python train.py --model="audio frame classifier" --n_mels=80 --spec_augment=true --mlp_ratio=3 --subsampling=2 --width=256
Rows from block 11 of a small audio frame classifier, named by matrix and row number. Rows with one number belong to one neuron. Each number is 500 + 40 x the weight over its row's rms, rounded and kept within 0 to 999. All counts start at 0. Numbers have three digits each.
After each neuron's rows are labels from the 100 clips, of 14976, where the neuron reaches its highest value: "responds to" is what is common among them; "peak on" is the class under the peak. Only what is clearly more common there than usual is listed. The data: strings of digits, spoken by a formant synthesiser in many voices.
# fc1: MLP up (model.blocks.11.mlp.fc1.weight, 768x256), inputs 64-127
# fc2: MLP down (model.blocks.11.mlp.fc2.weight, 256x768, transposed), outputs 64-127

fc1.645:501522522519441448446476461507558553490507537517457511478450517483412468515585477478489492407466421459501416502484423551466422505503506571541454547473495503447444581476525522521477537584450519
fc2.645:452465448519493503467537471472545468484455496518528499460472459533470536467476431559571553435547498541524552494437442405535462490581485470561450497487501466435487620523566454513477508451499517
responds to: number of digits: 5; muffled (low-pass); last digit: zero
peak on: silence

fc1.482:444469521509537507494528468520553466475491547435529604602539485522451532440447462475456502540463475489484464544527568456476600501527553487497463512508489526470462544533501468520537560460510547
fc2.482:503519469521460542575478440506473439455470456496409450493524519452502417477467522497509510535476535518515555431496459513547507541540500489485436519497490497451546548485557507494524539489518447
responds to: "nine"; first digit: nine; last digit: nine; last digit: three
peak on: /n/; /ɹ/

fc1.162:455451477466531481520409494492498481489512466484553562511503491556502546504457542556501507495557525432544460482529478517471516424620511465518490538518437512567506476552482557491471443537566420
fc2.162:526499568493504558493494485463482503541484513515469498492479505504590425397484409479500551417480509567523500453442557532480499531564505463453480511473510442544402525509571436467487527501531547
responds to: "three"; last digit: three; first digit: three; number of digits: 1
peak on: /i/

fc1.338:451547494517447537437544455459498513448475446524431486482488564544457544486479469519449527438466420459483494462491520466525529463492484544515520548503474525456464541564514440560490519444476496
fc2.338:535497545483460517507545424508486534555491489478510476501548549496483512548505534480464551537436515432520532442459434468532463509499439508492477477522559537542529508472484398556509559457524524
responds to: reverberation; "five"; "four"; white noise
peak on: /f/

fc1.644:528475490505487483534519468567488524610520600469477541517478412435541474474541461536444438565432487381471501443525535508482496520468555466451455520538507458436486534517466554492513545523501522
fc2.644:513513515500565471542463540471487533469431453516563484550501511566543472453454530449460519456569504546511525519516488471523448573505514480518535547485497478548553534502453510491449450493463465
responds to: "seven"; last digit: seven
peak on: /s/

fc1.110:500541479507523457484468533503477523481464487570468435489462541540500478512491460597477592538450535547488536578488429550529546541534487481511464440467507508521483502523479514491456533510503463
fc2.110:515470530500486481560462567450470444535486504517507498455457529538550420519383492556547525550508501545601569481534436544541522517541491534493414515464477507477532522493462536460434532550586489
responds to: "one"; last digit: one; first digit: one
peak on: /ʌ/

fc1.304:488543529454495474490520507459497494506480548450490518587467518509451462532546493482511519534500459488504548463515509518475545498487457472509491512534504600520541595500508479490491474549503557
fc2.304:545532543429517508490570471539512494457523426602461497486510464508559404555468537601570466502445516517451435527446470480554515590476480441486494448521540497513424447501460502429498505499514483
responds to: "one"; white noise; last digit: one; pink noise
peak on: /n/; /w/

fc1.86:550522584502467495565492501466537502548486546421485503486502535450451498557520473576519539507512459505502522532551488455503506531580550533534519490485462522536585505496547481484516490467483468
fc2.86:495520435418413523509511583516497465408498529582575479549501444447518481554483553554486491488524533446480463460456487508441432418488469398547426476462519468442452501453487472478480423498516475
responds to: number of digits: 5; first digit: zero
peak on: silence

fc1.385:570506448464470568490479434489480491517521470526530478426521448536527561515497475495556474521431517551525491463507506444535483511471459500520506485560542447479428498557442507471522488560459504
fc2.385:464466442490526536483476511497473450498461522499527527509574524504451436458420462423430474490529535493502476482555488537509513438568480534404467583506512500484503508555459481484486528521479563
responds to: first digit: six
peak on: /s/; /v/

fc1.622:459493483500490505551439505568423470461577558495496509537498521525507514495517492485466477492491495487511427509459457539475510491558507553491547540502500439540482439409470501506510505480523449
fc2.622:529499517488502537491486449483547580543475498528517413516493541401452553501480471508530474471480480463531560538446510532474533554514456429518492487516476532456533514543482499531554561463476538
responds to: "three"; reverberation; "five"; number of digits: 5
peak on: /θ/; /ɹ/

fc1.221:502480484471445468488481531551476494459527525524535511523477423498443501506554503485490430480516498465482502577456543484508514486494544454569482479496566458468466429494442515521471502487529569
fc2.221:486517484530455364468534503497446585472509529489514493539553483538480486519469480491502489501467501469452494491536588502449546536468456536554515489580477478575440463593486516497538493459547497
responds to: last digit: five; last digit: six
peak on: /s/

fc1.362:536484551422486411445510530464512525430490502528448459492539537472508493443576504577473551489515506533494450506553534501529452488467498487567496508505456464450469502499520500565565512520541565
fc2.362:571506482472492492479528495478573406517485550530490469501451489526543443413484476494486475492569545462548552506580510469498449507479485471541468500461541444461557490411473544483506565495443501
responds to: "seven"; last digit: seven; clipping; first digit: seven
peak on: /ə/

fc1.290:486556461538508425469444452498515525489513530514541443478504512463491442547536520566408518508564506621462507490511490502469517440570470555477532562493502589609528525515538419492529624505559477
fc2.290:545474545427442502544611546539489495525439495478528472520479473448437554452453537424484499565521585464518467549446509457541495538445472456512495488423490447484524504508488488491461442511577528
responds to: pink noise; clipping; rumble
peak on: silence

fc1.712:499501553478446475490477525475456571562581552504460562435482535495440536473555456533537471470522520487492451492478565500494526481533454478482483470499550513515516515527549476505448505399463540
fc2.712:531493456498490499558510497503551501473561508480432446546514573505580487481527484517528471517504534506439456449518453536529500539520495571520541452447456509420481481389433466497492583519498456
responds to: "seven"; last digit: seven; pink noise
peak on: /ə/

fc1.282:509447532481447456489454519443446502470420529413498486476505552519519460554458499470502460560488533419517505452527533536524592528511484578489560452567428475534477494564536486466485453539520528
fc2.282:481430526576495524426454567535566506494518471534574412505494460473547449461544524477511494432521425512506524491492558507516474523534444471522496556505486481464534499509468488479558505491472475
responds to: last digit: two; last digit: three
peak on: /u/; /eɪ/

fc1.752:471507453548526503468519513474528509538517508498522563523521480535465569509475471553455559496436502489470577481451537455494456437472485546392517451508557530448457513443498474450494510429521537
fc2.752:565533547472404517535494482578549502506539490504549485468534541466517532550493512520478488513504481432523536478506492508552511436491502492463469546424512494448521432578497466579474495529550425
responds to: "five"; last digit: five; first digit: five
peak on: silence

fc1.767:618526465537479499518490489537493495455471553543532467535535505445460443467582461438493507484500542490469558465594520557560513515522454501498472419494515540528461529547506494462451553466541540
fc2.767:470551535498519508465519548519491462494528461495529481549449476521467460485486505491484445446499508515480439491535403513501519475479496472511496495523435467477445573399503487479522446544470553
responds to: reverberation; "one"; last digit: one; first digit: one
peak on: /ʌ/; /t/

fc1.557:475470527507503502512530428524510541423530459551542480432553525514445487578460508543422468577476427434414548461489474549502527542488502528460506551488458527477548460452482484505518476457494563
fc2.557:484468486510493474512455554520551478423549456484548530486521487549521449468508484512568469446472480461484512555457537514458504485601491523487460502497482583505520534559472499516481549471544471
responds to: "five"; first digit: five; last digit: five; muffled (low-pass)
peak on: /aɪ/

fc1.565:562517504553448474547465480498500455541553484564433573438541481583506519508430520480478499535439466529533557457569492536525450522552463427497506507514515515462525569510460471561498524493496497
fc2.565:491476484514556508487479465536534545484526490516431606507486468469510459436526490473542524515460441563522476520577529442470465467524478538407484503484540542592455534447431377536498480495460478
responds to: "four"; last digit: four; reverberation
peak on: /f/

fc1.251:496483529474481382500548474542521447505490489502583570505456532575542441483496489457503563538542428494433431533488568463553546510485461487527527492491493572500433469546504585563535579503439487
fc2.251:522505513499486458514463529496557512459501507459452619496514466464503570476465584474566492552488535579491465469500529542542496439487505488574558528543587442548555498483512543532488507472491574
responds to: "six"
peak on: /ɪ/

fc1.751:473487507457562503500526401487492451513522586519478486503536516514534481518483611454441484523457469462469495520479538575537514491546511480487561464460447507478473588448538542546450586482532456
fc2.751:490532533508535464460482500494535581531507469487553488509464480497517591467487463523493507442468534541430477584542470460514455506501477510521491378480489506439478424500398570515544583440511498
responds to: "two"; reverberation; last digit: two
peak on: /t/

fc1.657:462473473501448505492482490485521500475475477535480456496532477536457548531467491597520494516561518527465585545468477501445525527469501484497490432508450442584480485521447455486405524566499587
fc2.657:596447474600564432500452496543531479482524599487500527481483524511564483443435485548519458499512441510507491473566451580532511453507498515498543516456507514493508475484451522475466532480526509
responds to: "one"; last digit: one; first digit: one
peak on: /ʌ/

fc1.74:519491463495549506502510507450385492531497578500474453572539507504483559516539546451439479482488473542475516519498524478463509580488475591533437409415519548470447534473555483561485552510467451
fc2.74:452458523501481531501499445517561498536558493439533535406520492473490477463493471493543539483484498495498542479543453499538538520517512467540504544586447463579556545479483567517493544482532462
responds to: "eight"; last digit: eight
peak on: silence

fc1.288:479496507506499502470450519507529515500552528529498555502530596491522517474544445525522505507558526480501512468469424494458471511505448533530489480451533465529530553547564495559418518519465573
fc2.288:470539518601527477539493417540484490458529496523503465525489469530522478570483517596535504480460545455454497478563523576636477482488530515485537525524543500488538462481465517495523412497470493
responds to: "four"; "five"; "seven"; number of digits: 5
peak on: /f/

fc1.641:566518466491535567464503502468544549539551547489492474534500487469505466510496485521437451441492470498484572455535461457613517459478555464486501488530442492466453543540506381442469557505508507
fc2.641:525529463471484528491514413563553517471482453469486488538510511532444569520427496554525505483492520515552538483433547527451502455500473546491537426510504474533484491496583465498610420469510483
responds to: last digit: eight; first digit: nine
peak on: silence

fc1.271:497544467517543508510504567476464526531435513435438494545491557511491524510494517537464506444445463501528438514513497512448438566489496542523470433511516570514502541445492490454570501525501533
fc2.271:495425559473486451519490513470457536439502489551464569525553526556528438437510427465587515525510499557492468469550565539512523520486491539492455573499514524530498487526508468488463510515512507
responds to: number of digits: 1; reverberation; last digit: one; first digit: one
peak on: silence

fc1.76:530451471471509404484447491439477504481491489498589454520461498485621473560529489555457487589545451436484545539495492498483472550446535559467484423552465424510424510470459518491511511471550583
fc2.76:536541534528573542455566483537538524520520522435437559445527529479428478475487480449522487532428494509557547504493519460482472465571540426535503529465471484508541477528554528511513519536469513
responds to: reverberation; "seven"; first digit: seven; last digit: seven
peak on: /ə/

fc1.229:506517480534519522428482493538528553507509471497473544573469543507510454420497434480520504552523455468450572523484427539537539466518552497511496552508564535560475545533473449518510520460555499
fc2.229:515448511470508455540528434436585505542521469505565456498522528438503474540506453491509544519488516470477471542443487519514512480495527532519536491451472531464557515469427569559483486559522498
responds to: pink noise; clipping
peak on: /z/

fc1.64:580432532442439449550497489568495446477531427548509480494528487512470583490551514469507490456497468480526466439507505469467491502477527559467475523496585519473555525562531523493532449458496504
fc2.64:516503472534496552552492510536454510541431529501463452468519499519535482421421525524497439597465581579556494493520508540525512462471578422421464561482543493469528429458500540515436504540508488
responds to: "four"; white noise; first digit: four; last digit: four
peak on: /ɔ/

fc1.444:493503494517528500496444498475462499497511523466563563523488444497546558467496475525498527514563457467465389484507513483530499476496548415480491465492490528504495466538443492482501502472478437
fc2.444:518522454498496508511515513537517515474460404523482441500532504497456545449548528490419495515491497539468593509508538433486483476480497590528535498465512490552543516495609501515591472478581511
responds to: "zero"; first digit: zero; number of digits: 5
peak on: /oʊ/

fc1.400:585528526500416487436440427443495509554505430582526496470440492493461506601478478489511569571474485487558497468438494454490527487439448559569484529473526533505492501544562517573466531465441448
fc2.400:447397493461553487441490437506499500532526511486536542498421424483410465460533465495491537454538519470529555450532520494498504509449505473512462456480538448485472459493525509582538489451529509
responds to: "five"; last digit: five; white noise; first digit: five
peak on: /f/

fc1.145:535486500443540476541425440484516467602525528524493527433527572577458436510522430481543541454466473493512511520460553468456494552502521486562527483520490429515424505489452450472553443555489546
fc2.145:470552495537498520621535541434479514515491492510476501479522511419439456555508546467511426444500459512537495457525465466455539506454454445467570563497517539513438562549454494473443462490455488
responds to: "nine"
peak on: /n/

fc1.172:595458410480524456517511498495511476507511575545482551522528430515485539538448499530483502561520533455458486555495475463639527425512456522475494506479452491474484512493445542430507574480474479
fc2.172:521504440549499478513498488472469450509478469496472532520488559468418550515515547385510506494488558551489477547460505450521565541585520419534495505526480465574495489553490572483523461499534559
responds to: last digit: seven; last digit: six
peak on: /s/

fc1.265:499465509511413561381465486467552506361488499494501511549482511520496472493512504493468468530470537506528468432507504507502423543537562490444421518512480523521503477419459459507520485462523535
fc2.265:571525455454470499514513535529529500498496466496498561477429426478558475513524474472506429469550450526441417459541507508544512518509523589521528474491471519542547487526482525515500562444548455
responds to: last digit: zero
peak on: /ɪ/

fc1.307:535468429499522523491451416513493457489525508510538522537499477519457556511424580483540475537521444486535520553524494565458493538485477532532441448521569511556487481500468512542547539481518506
fc2.307:488507584483506460509528460512489492497461496572531480417465480550437509589526422578475452513459467512486453442478532426562502525512456554524482446516509437500491473481522498529545499520440471
responds to: "four"; reverberation; last digit: four
peak on: /eɪ/; /f/

fc1.485:519498538481474528542494458464510497455494541491463559528480578548537531488504479468489508494486474496521464508604547540487482533531464467496477507438551536528451490527556540521447525491484438
fc2.485:490509508557463552436472540543567498448528473545471465553532452594500509494544511474506458512583450532520523463445509514516528460521479506545463519498523451477563480435492483494569540553489543
responds to: "three"; last digit: three; white noise
peak on: /ɹ/

fc1.188:542445470529523578447523528445401455494489475463440451453510457514517512516532513445565570503504506519443512597547506488535551476492502468529506477514482522477466485515537474462559468517499525
fc2.188:463593497532561444489470509493536525538528543469548549509479549498462494529542516451518532500440523409446533527447485491476506502534446525483464489433509522540473467451459484500559451546511449
responds to: last digit: two; first digit: two; first digit: nine
peak on: /u/; /aɪ/

fc1.440:458513430534495446509521483529512511479546545534464477509473514487486561520540515356542432513475478504473537493529506532420477548565551434546454510547426523482516496526398504525511463508497496
fc2.440:504438540448482554536506460487483528526507474454538533496577416495505483462480513523488447493531500468585461508435510535484522407457466476454480474488534487454515538498584541573496570481497510
responds to: "five"; reverberation; last digit: five
peak on: /aɪ/

fc1.386:489547520462527523475556467483451522468428472508500540501472477499554482510563531528464530554526547513573528513466490444472486543609514490446453456485427462458539484479510526461535570438454431
fc2.386:475483468448500556466458453508510459501458563565574420503563532407452512476454522513473454440524552441516535507520489576532542548476529527519461525498510466514505430471497560493509517487515454
responds to: "zero"
peak on: /n/

fc1.34:476455527501476472454385542451469435509493508450521454473517510498481479574499576513453469518431462453493465483525513560533519500492440514503512445477478581523474553558481514537498509568494458
fc2.34:501419500532511467456418515426534431504485454520500487539486547525494510546520499478522557406542543545532592542498487508533540545473497579492477433440537510513464504536436486510506534507540490
responds to: reverberation; "nine"; first digit: nine; last digit: nine
peak on: /aɪ/

fc1.533:555418503522524513579398567481499554518560519517483490580523559490482504470516556483519521533580491521523563453561474475507539451513450516451437566522439470514432520434558522475595520440488416
fc2.533:472529524475465520515550513544553506421561443470472575476551491458508473501514446418531505448481497521545443529505547439521519599497402438567558441497509429494558420582504518494453529548493552
responds to: "four"; first digit: four; last digit: four; rumble
peak on: /f/

fc1.211:476500502463506475491498514485483492534476516582504437525502479515375520532523568536479457561468533476480520552553498502551492476495515501463481475475456536470424571554553510469494498564541439
fc2.211:516509503514458494467533532528531529436516509560483568439467496419467471477508555544547505423497451551501500533461545496429471462454519478521511499537543572519540520466443488495511486494544525
responds to: last digit: eight; first digit: nine; last digit: nine
peak on: /aɪ/; /t/

fc1.708:536506513471513571528441458441481482552490501494587467574509514550499549537528563421433477485471470500493471460455524519531468546517500426485517506468585592497480415465561448529469551466468488
fc2.708:507545552472451439433548491489443517401485511499477520491505516527561449466433427495561506525522471520459556432541520500510542472491477487542475499477507434537584456532455561526514489512539498
responds to: "three"; last digit: three; voice: child-like voice; first digit: three
peak on: /i/

fc1.17:441469460460487477544485500538520412564506520530556481496417502478432513538533460470501510534547496498500566494527579499472499523518512453515502453476485507552416499434492492504556495504444487
fc2.17:511521520480504475517505575558545539495456427549484491521512538515476424535438570539502486454409484489537472483462565506488555484426471475443497555511540544466560475537499457525480447512580473
responds to: "six"; first digit: six; last digit: six; white noise
peak on: /ɪ/

fc1.681:429468503409483489518558461506460496465514509469484505482517475559552411507586552549531522550551517544462489504448492478468518539536542555486498457487504483398501534569533461502456577463497532
fc2.681:542483459549485545488544581469564500438545503560557526456452539523492512425520468460498517511468587455460532454492534494558467502488443485572478505460503511463467438471494453546515464531538458
responds to: "five"; "three"; last digit: five; last digit: three
peak on: /aɪ/; /θ/

fc1.143:519481571514494387479503446493505540509531512453525465525535480434460510520456443545468514493513479516548447483438545455445522449493507498501431520500539568484479583496498518491495486577510443
fc2.143:461535496542475546422552546487481457533504579439476416481537498494547480441541493515486509438529489455534526443487501530471566577491537422480457521400513545556597473505580527526544556488486588
responds to: "zero"; last digit: zero; first digit: zero; clipping
peak on: /oʊ/

fc1.294:569513493452550509540466481502565558458451518454494499556515487501514539487486551485430538514507440449450525446548531525569546540522420477546474513537556511483426482486549525472454510468500491
fc2.294:488604514530478464546477446430490468464480504419514562563487540500524464472528486537473390509523473428527494497542454514491492484482534499464465537490422518485482532539504494494493421544446514
responds to: "two"; last digit: two; white noise; first digit: two
peak on: /u/

fc1.369:451508450470484455483528500446542550423512489513551456523485549565444513474496522495597483459503452478467516479492484515489485524550482482543528495499490518425488618485546483466504498569527533
fc2.369:528506514502535536492498542471517455510515507565520428408527508511436566536446543482479468438510428570504468570514432448469482468490491466554506470509484479544570472580488455541456454479505508
responds to: "eight"; last digit: eight; quiet level
peak on: /t/

fc1.83:524560505584489497472548453431471478469521470511488511491585483550542529444514508440473516487474498497393456473581468445504484467497521525504501481523476538474503475439420519506484428501514478
fc2.83:515510448495501478478511527481555589543471617447505495489472417505522469518523477524530591553494524473502486538539415506481484515500532537516510404502537529454529578465548544558517522531491512
responds to: "one"; number of digits: 5
peak on: /w/

fc1.134:493467540437478513480463468501509517494481547470434479513479527459504498488453538503491450497518559496429492539525494448508548530512524486495402520443562484498487519459544553526503488492483439
fc2.134:501535553478477498550499509495523501581474512534568500523492452540483539522475550491472500571425491498558495495464497459501466516517523541424504593427547544554583458413499486502487445442525506
responds to: "three"; voice: child-like voice; last digit: three; first digit: three
peak on: /i/

fc1.351:455421523524423496441459490532540575501461536522471505524482491498523532506584530543520452460524454442493524443513504482524535528502475441511522498542490516583539495516530556548473480412474508
fc2.351:557507503503572480511449385475525528511591446544508510572518557517529469501447488471541508588505563502454444463524552500460489492471509602491433512469475518485524553499477467490465407488547554
responds to: pink noise; voice: child-like voice; number of digits: 2; white noise
peak on: silence

fc1.555:556538582505577519515455464465468462448580569537452547484489494568526434476525476510467504543493508573565517547540470543531477459500541522505401510475529552448462416442515505548490500480490461
fc2.555:453509477484414498430537458552495502540507493469540466491495461489517543574475489497508538483466475489471543477468445498526508512507465472589464491482488474499494467478523509566454452511524541
responds to: "seven"; last digit: seven; first digit: seven
peak on: /ə/

fc1.463:527582524490532505493463439508518526515546558552437546498483523502553587527500547414445555558501503458498445453461499462483486495511511509579540550454493488536562616471538532506498518513419482
fc2.463:474487502465463502539522474544447471574447404489531437524495537529551542464484476552488457391506504451491473520515526479480479523495564452493457492502528510547474473512444500432477525547404526
responds to: "seven"; "one"
peak on: /ɛ/

fc1.387:458510528509512447469520530513554469484491448407453495539504519506464432479514609476542533462510497492505523510513457532491518549512506413515489451559480515422529561540514473498517473494532520
fc2.387:510495452490489445561468487488556577579486495501481482518527417460451467480521569483499485522508482520511520559484511474485613546432511496516433469579474504551538526450543545468509455515508590
responds to: "seven"; last digit: seven; clipping; first digit: seven
peak on: /v/

fc1.638:525515435519552424490522455495524485444501531491446454524403527487463481515517512494513511496482536495426534412590426467532493570463555476536515590488508504490527532508436532470524440488515516
fc2.638:438486501455551477528502493535451546452531518478484487475548513535530463518476526516487471599462521459473481518461510427541520517491511516526528511449504513496461482574493605481522470483468562
responds to: "one"; first digit: one; last digit: one
peak on: /w/; /eɪ/

fc1.570:483517500493552494509473498464527477508543476518504439474460467506444510457531477500486554490589557527507463433542564473482466547495533452566501517468410473484472491445512567523506562495563499
fc2.570:541522456506540491504438433548472475529486530506549530545535514541473472581475451546500513537441430515467546541443563545511566446496544596504521481543477535452528486470554507472527485488468493
responds to: "eight"; "three"; last digit: eight; first digit: eight
peak on: /eɪ/

fc1.156:486502526566455476449531556437574504489508498519458533531428477475598508516519497549485508494474497506511424496505459436564486518459552501510510494523562533467471546514543438465499485441562501
fc2.156:492447477477549543426526419536512593505499539455484526506485542554477513475512468466528501512454506527537578481456600524429540444476505543392470431493571453559536486494549504529444576519486527
responds to: first digit: nine; last digit: eight; clipping; last digit: one
peak on: silence

fc1.345:522518465523473505415435534544476484497490543474465521457525503450448578460536439536479495503568500531428471504476456523455541532477494534489486451435499591516531464524477441377485432432499537
fc2.345:520522602470448559517477549472503523506547476562473499481500565495572485447488478508483457449530547533534465532551513449511515459512481527498535490517504458423463503484558490485449555495575532
responds to: "seven"; last digit: seven; number of digits: 5; last digit: eight
peak on: /ə/; /t/

fc1.569:495449453488504505498472469504515557541500393496553483487456520522480468548539466551485427531478519464545492551524537446492489521548428511472558504484444455566513445507448498543549475432497472
fc2.569:481584469531527477509498391425467446472447525505579488489475536504515517517446535467460515508522421516481461528533525586486472467482484486556422512484520538445499503510521488488521513488478547
responds to: "eight"; "four"; number of digits: 5; last digit: eight
peak on: /eɪ/

fc1.437:501485486610487581537499442458473485484521565477540463455520519494535476478475471533588513555592474487524509543506498516501495524469503460547504433528532500527534470485395506530432500493525544
fc2.437:464456461480458523465521537530446513493498479493527529500499529480504482467459493512471471515474444504466454515493545542513463419555462469510515540469468573474502492496479447495451469421577538
responds to: "one"; last digit: one; "nine"; first digit: one
peak on: /n/

fc1.60:528509523438531445498459522464476491572437494548572507549469479562465504526537521524508488443536450491491556532489526511471409531579563440478491543487516542529458518552509480564534497454486470
fc2.60:513532504558570514499512538505467547519437447530479506503435551493433514429482438458543473571530521536483601507488522519506512455511488552565440454565512546577501497456483464488486513522455575
responds to: reverberation; "two"; last digit: two; number of digits: 1
peak on: /u/

fc1.435:542442510581518465440514498477453489473459477554567559529469509452499541502503496476472523482441433506532544551538426573498469550540517511458458508585478503502475507468467484470522467524491477
fc2.435:473476504440564546506528533467502529513493547462522391410472477537526488486451529564551540491530437521539463441492467605493560532516544465561570430517456466527454531540515535478482526507490535
responds to: "one"; first digit: one; last digit: one; mains hum
peak on: /n/

fc1.206:504459467512520483452524493544486564433536425443529443532522493440507548556470495491464468540492554471463516440490484566457485522557401469562516449501502500529506485515488496498549517530469521
fc2.206:502542452566505532503540491511406476527561487515518556535426469560501539480588505575465583523545448464466466490550494479497539424538497500486500507491509473565419590502453564507506489490523486
responds to: reverberation; "one"; clipping; white noise
peak on: /n/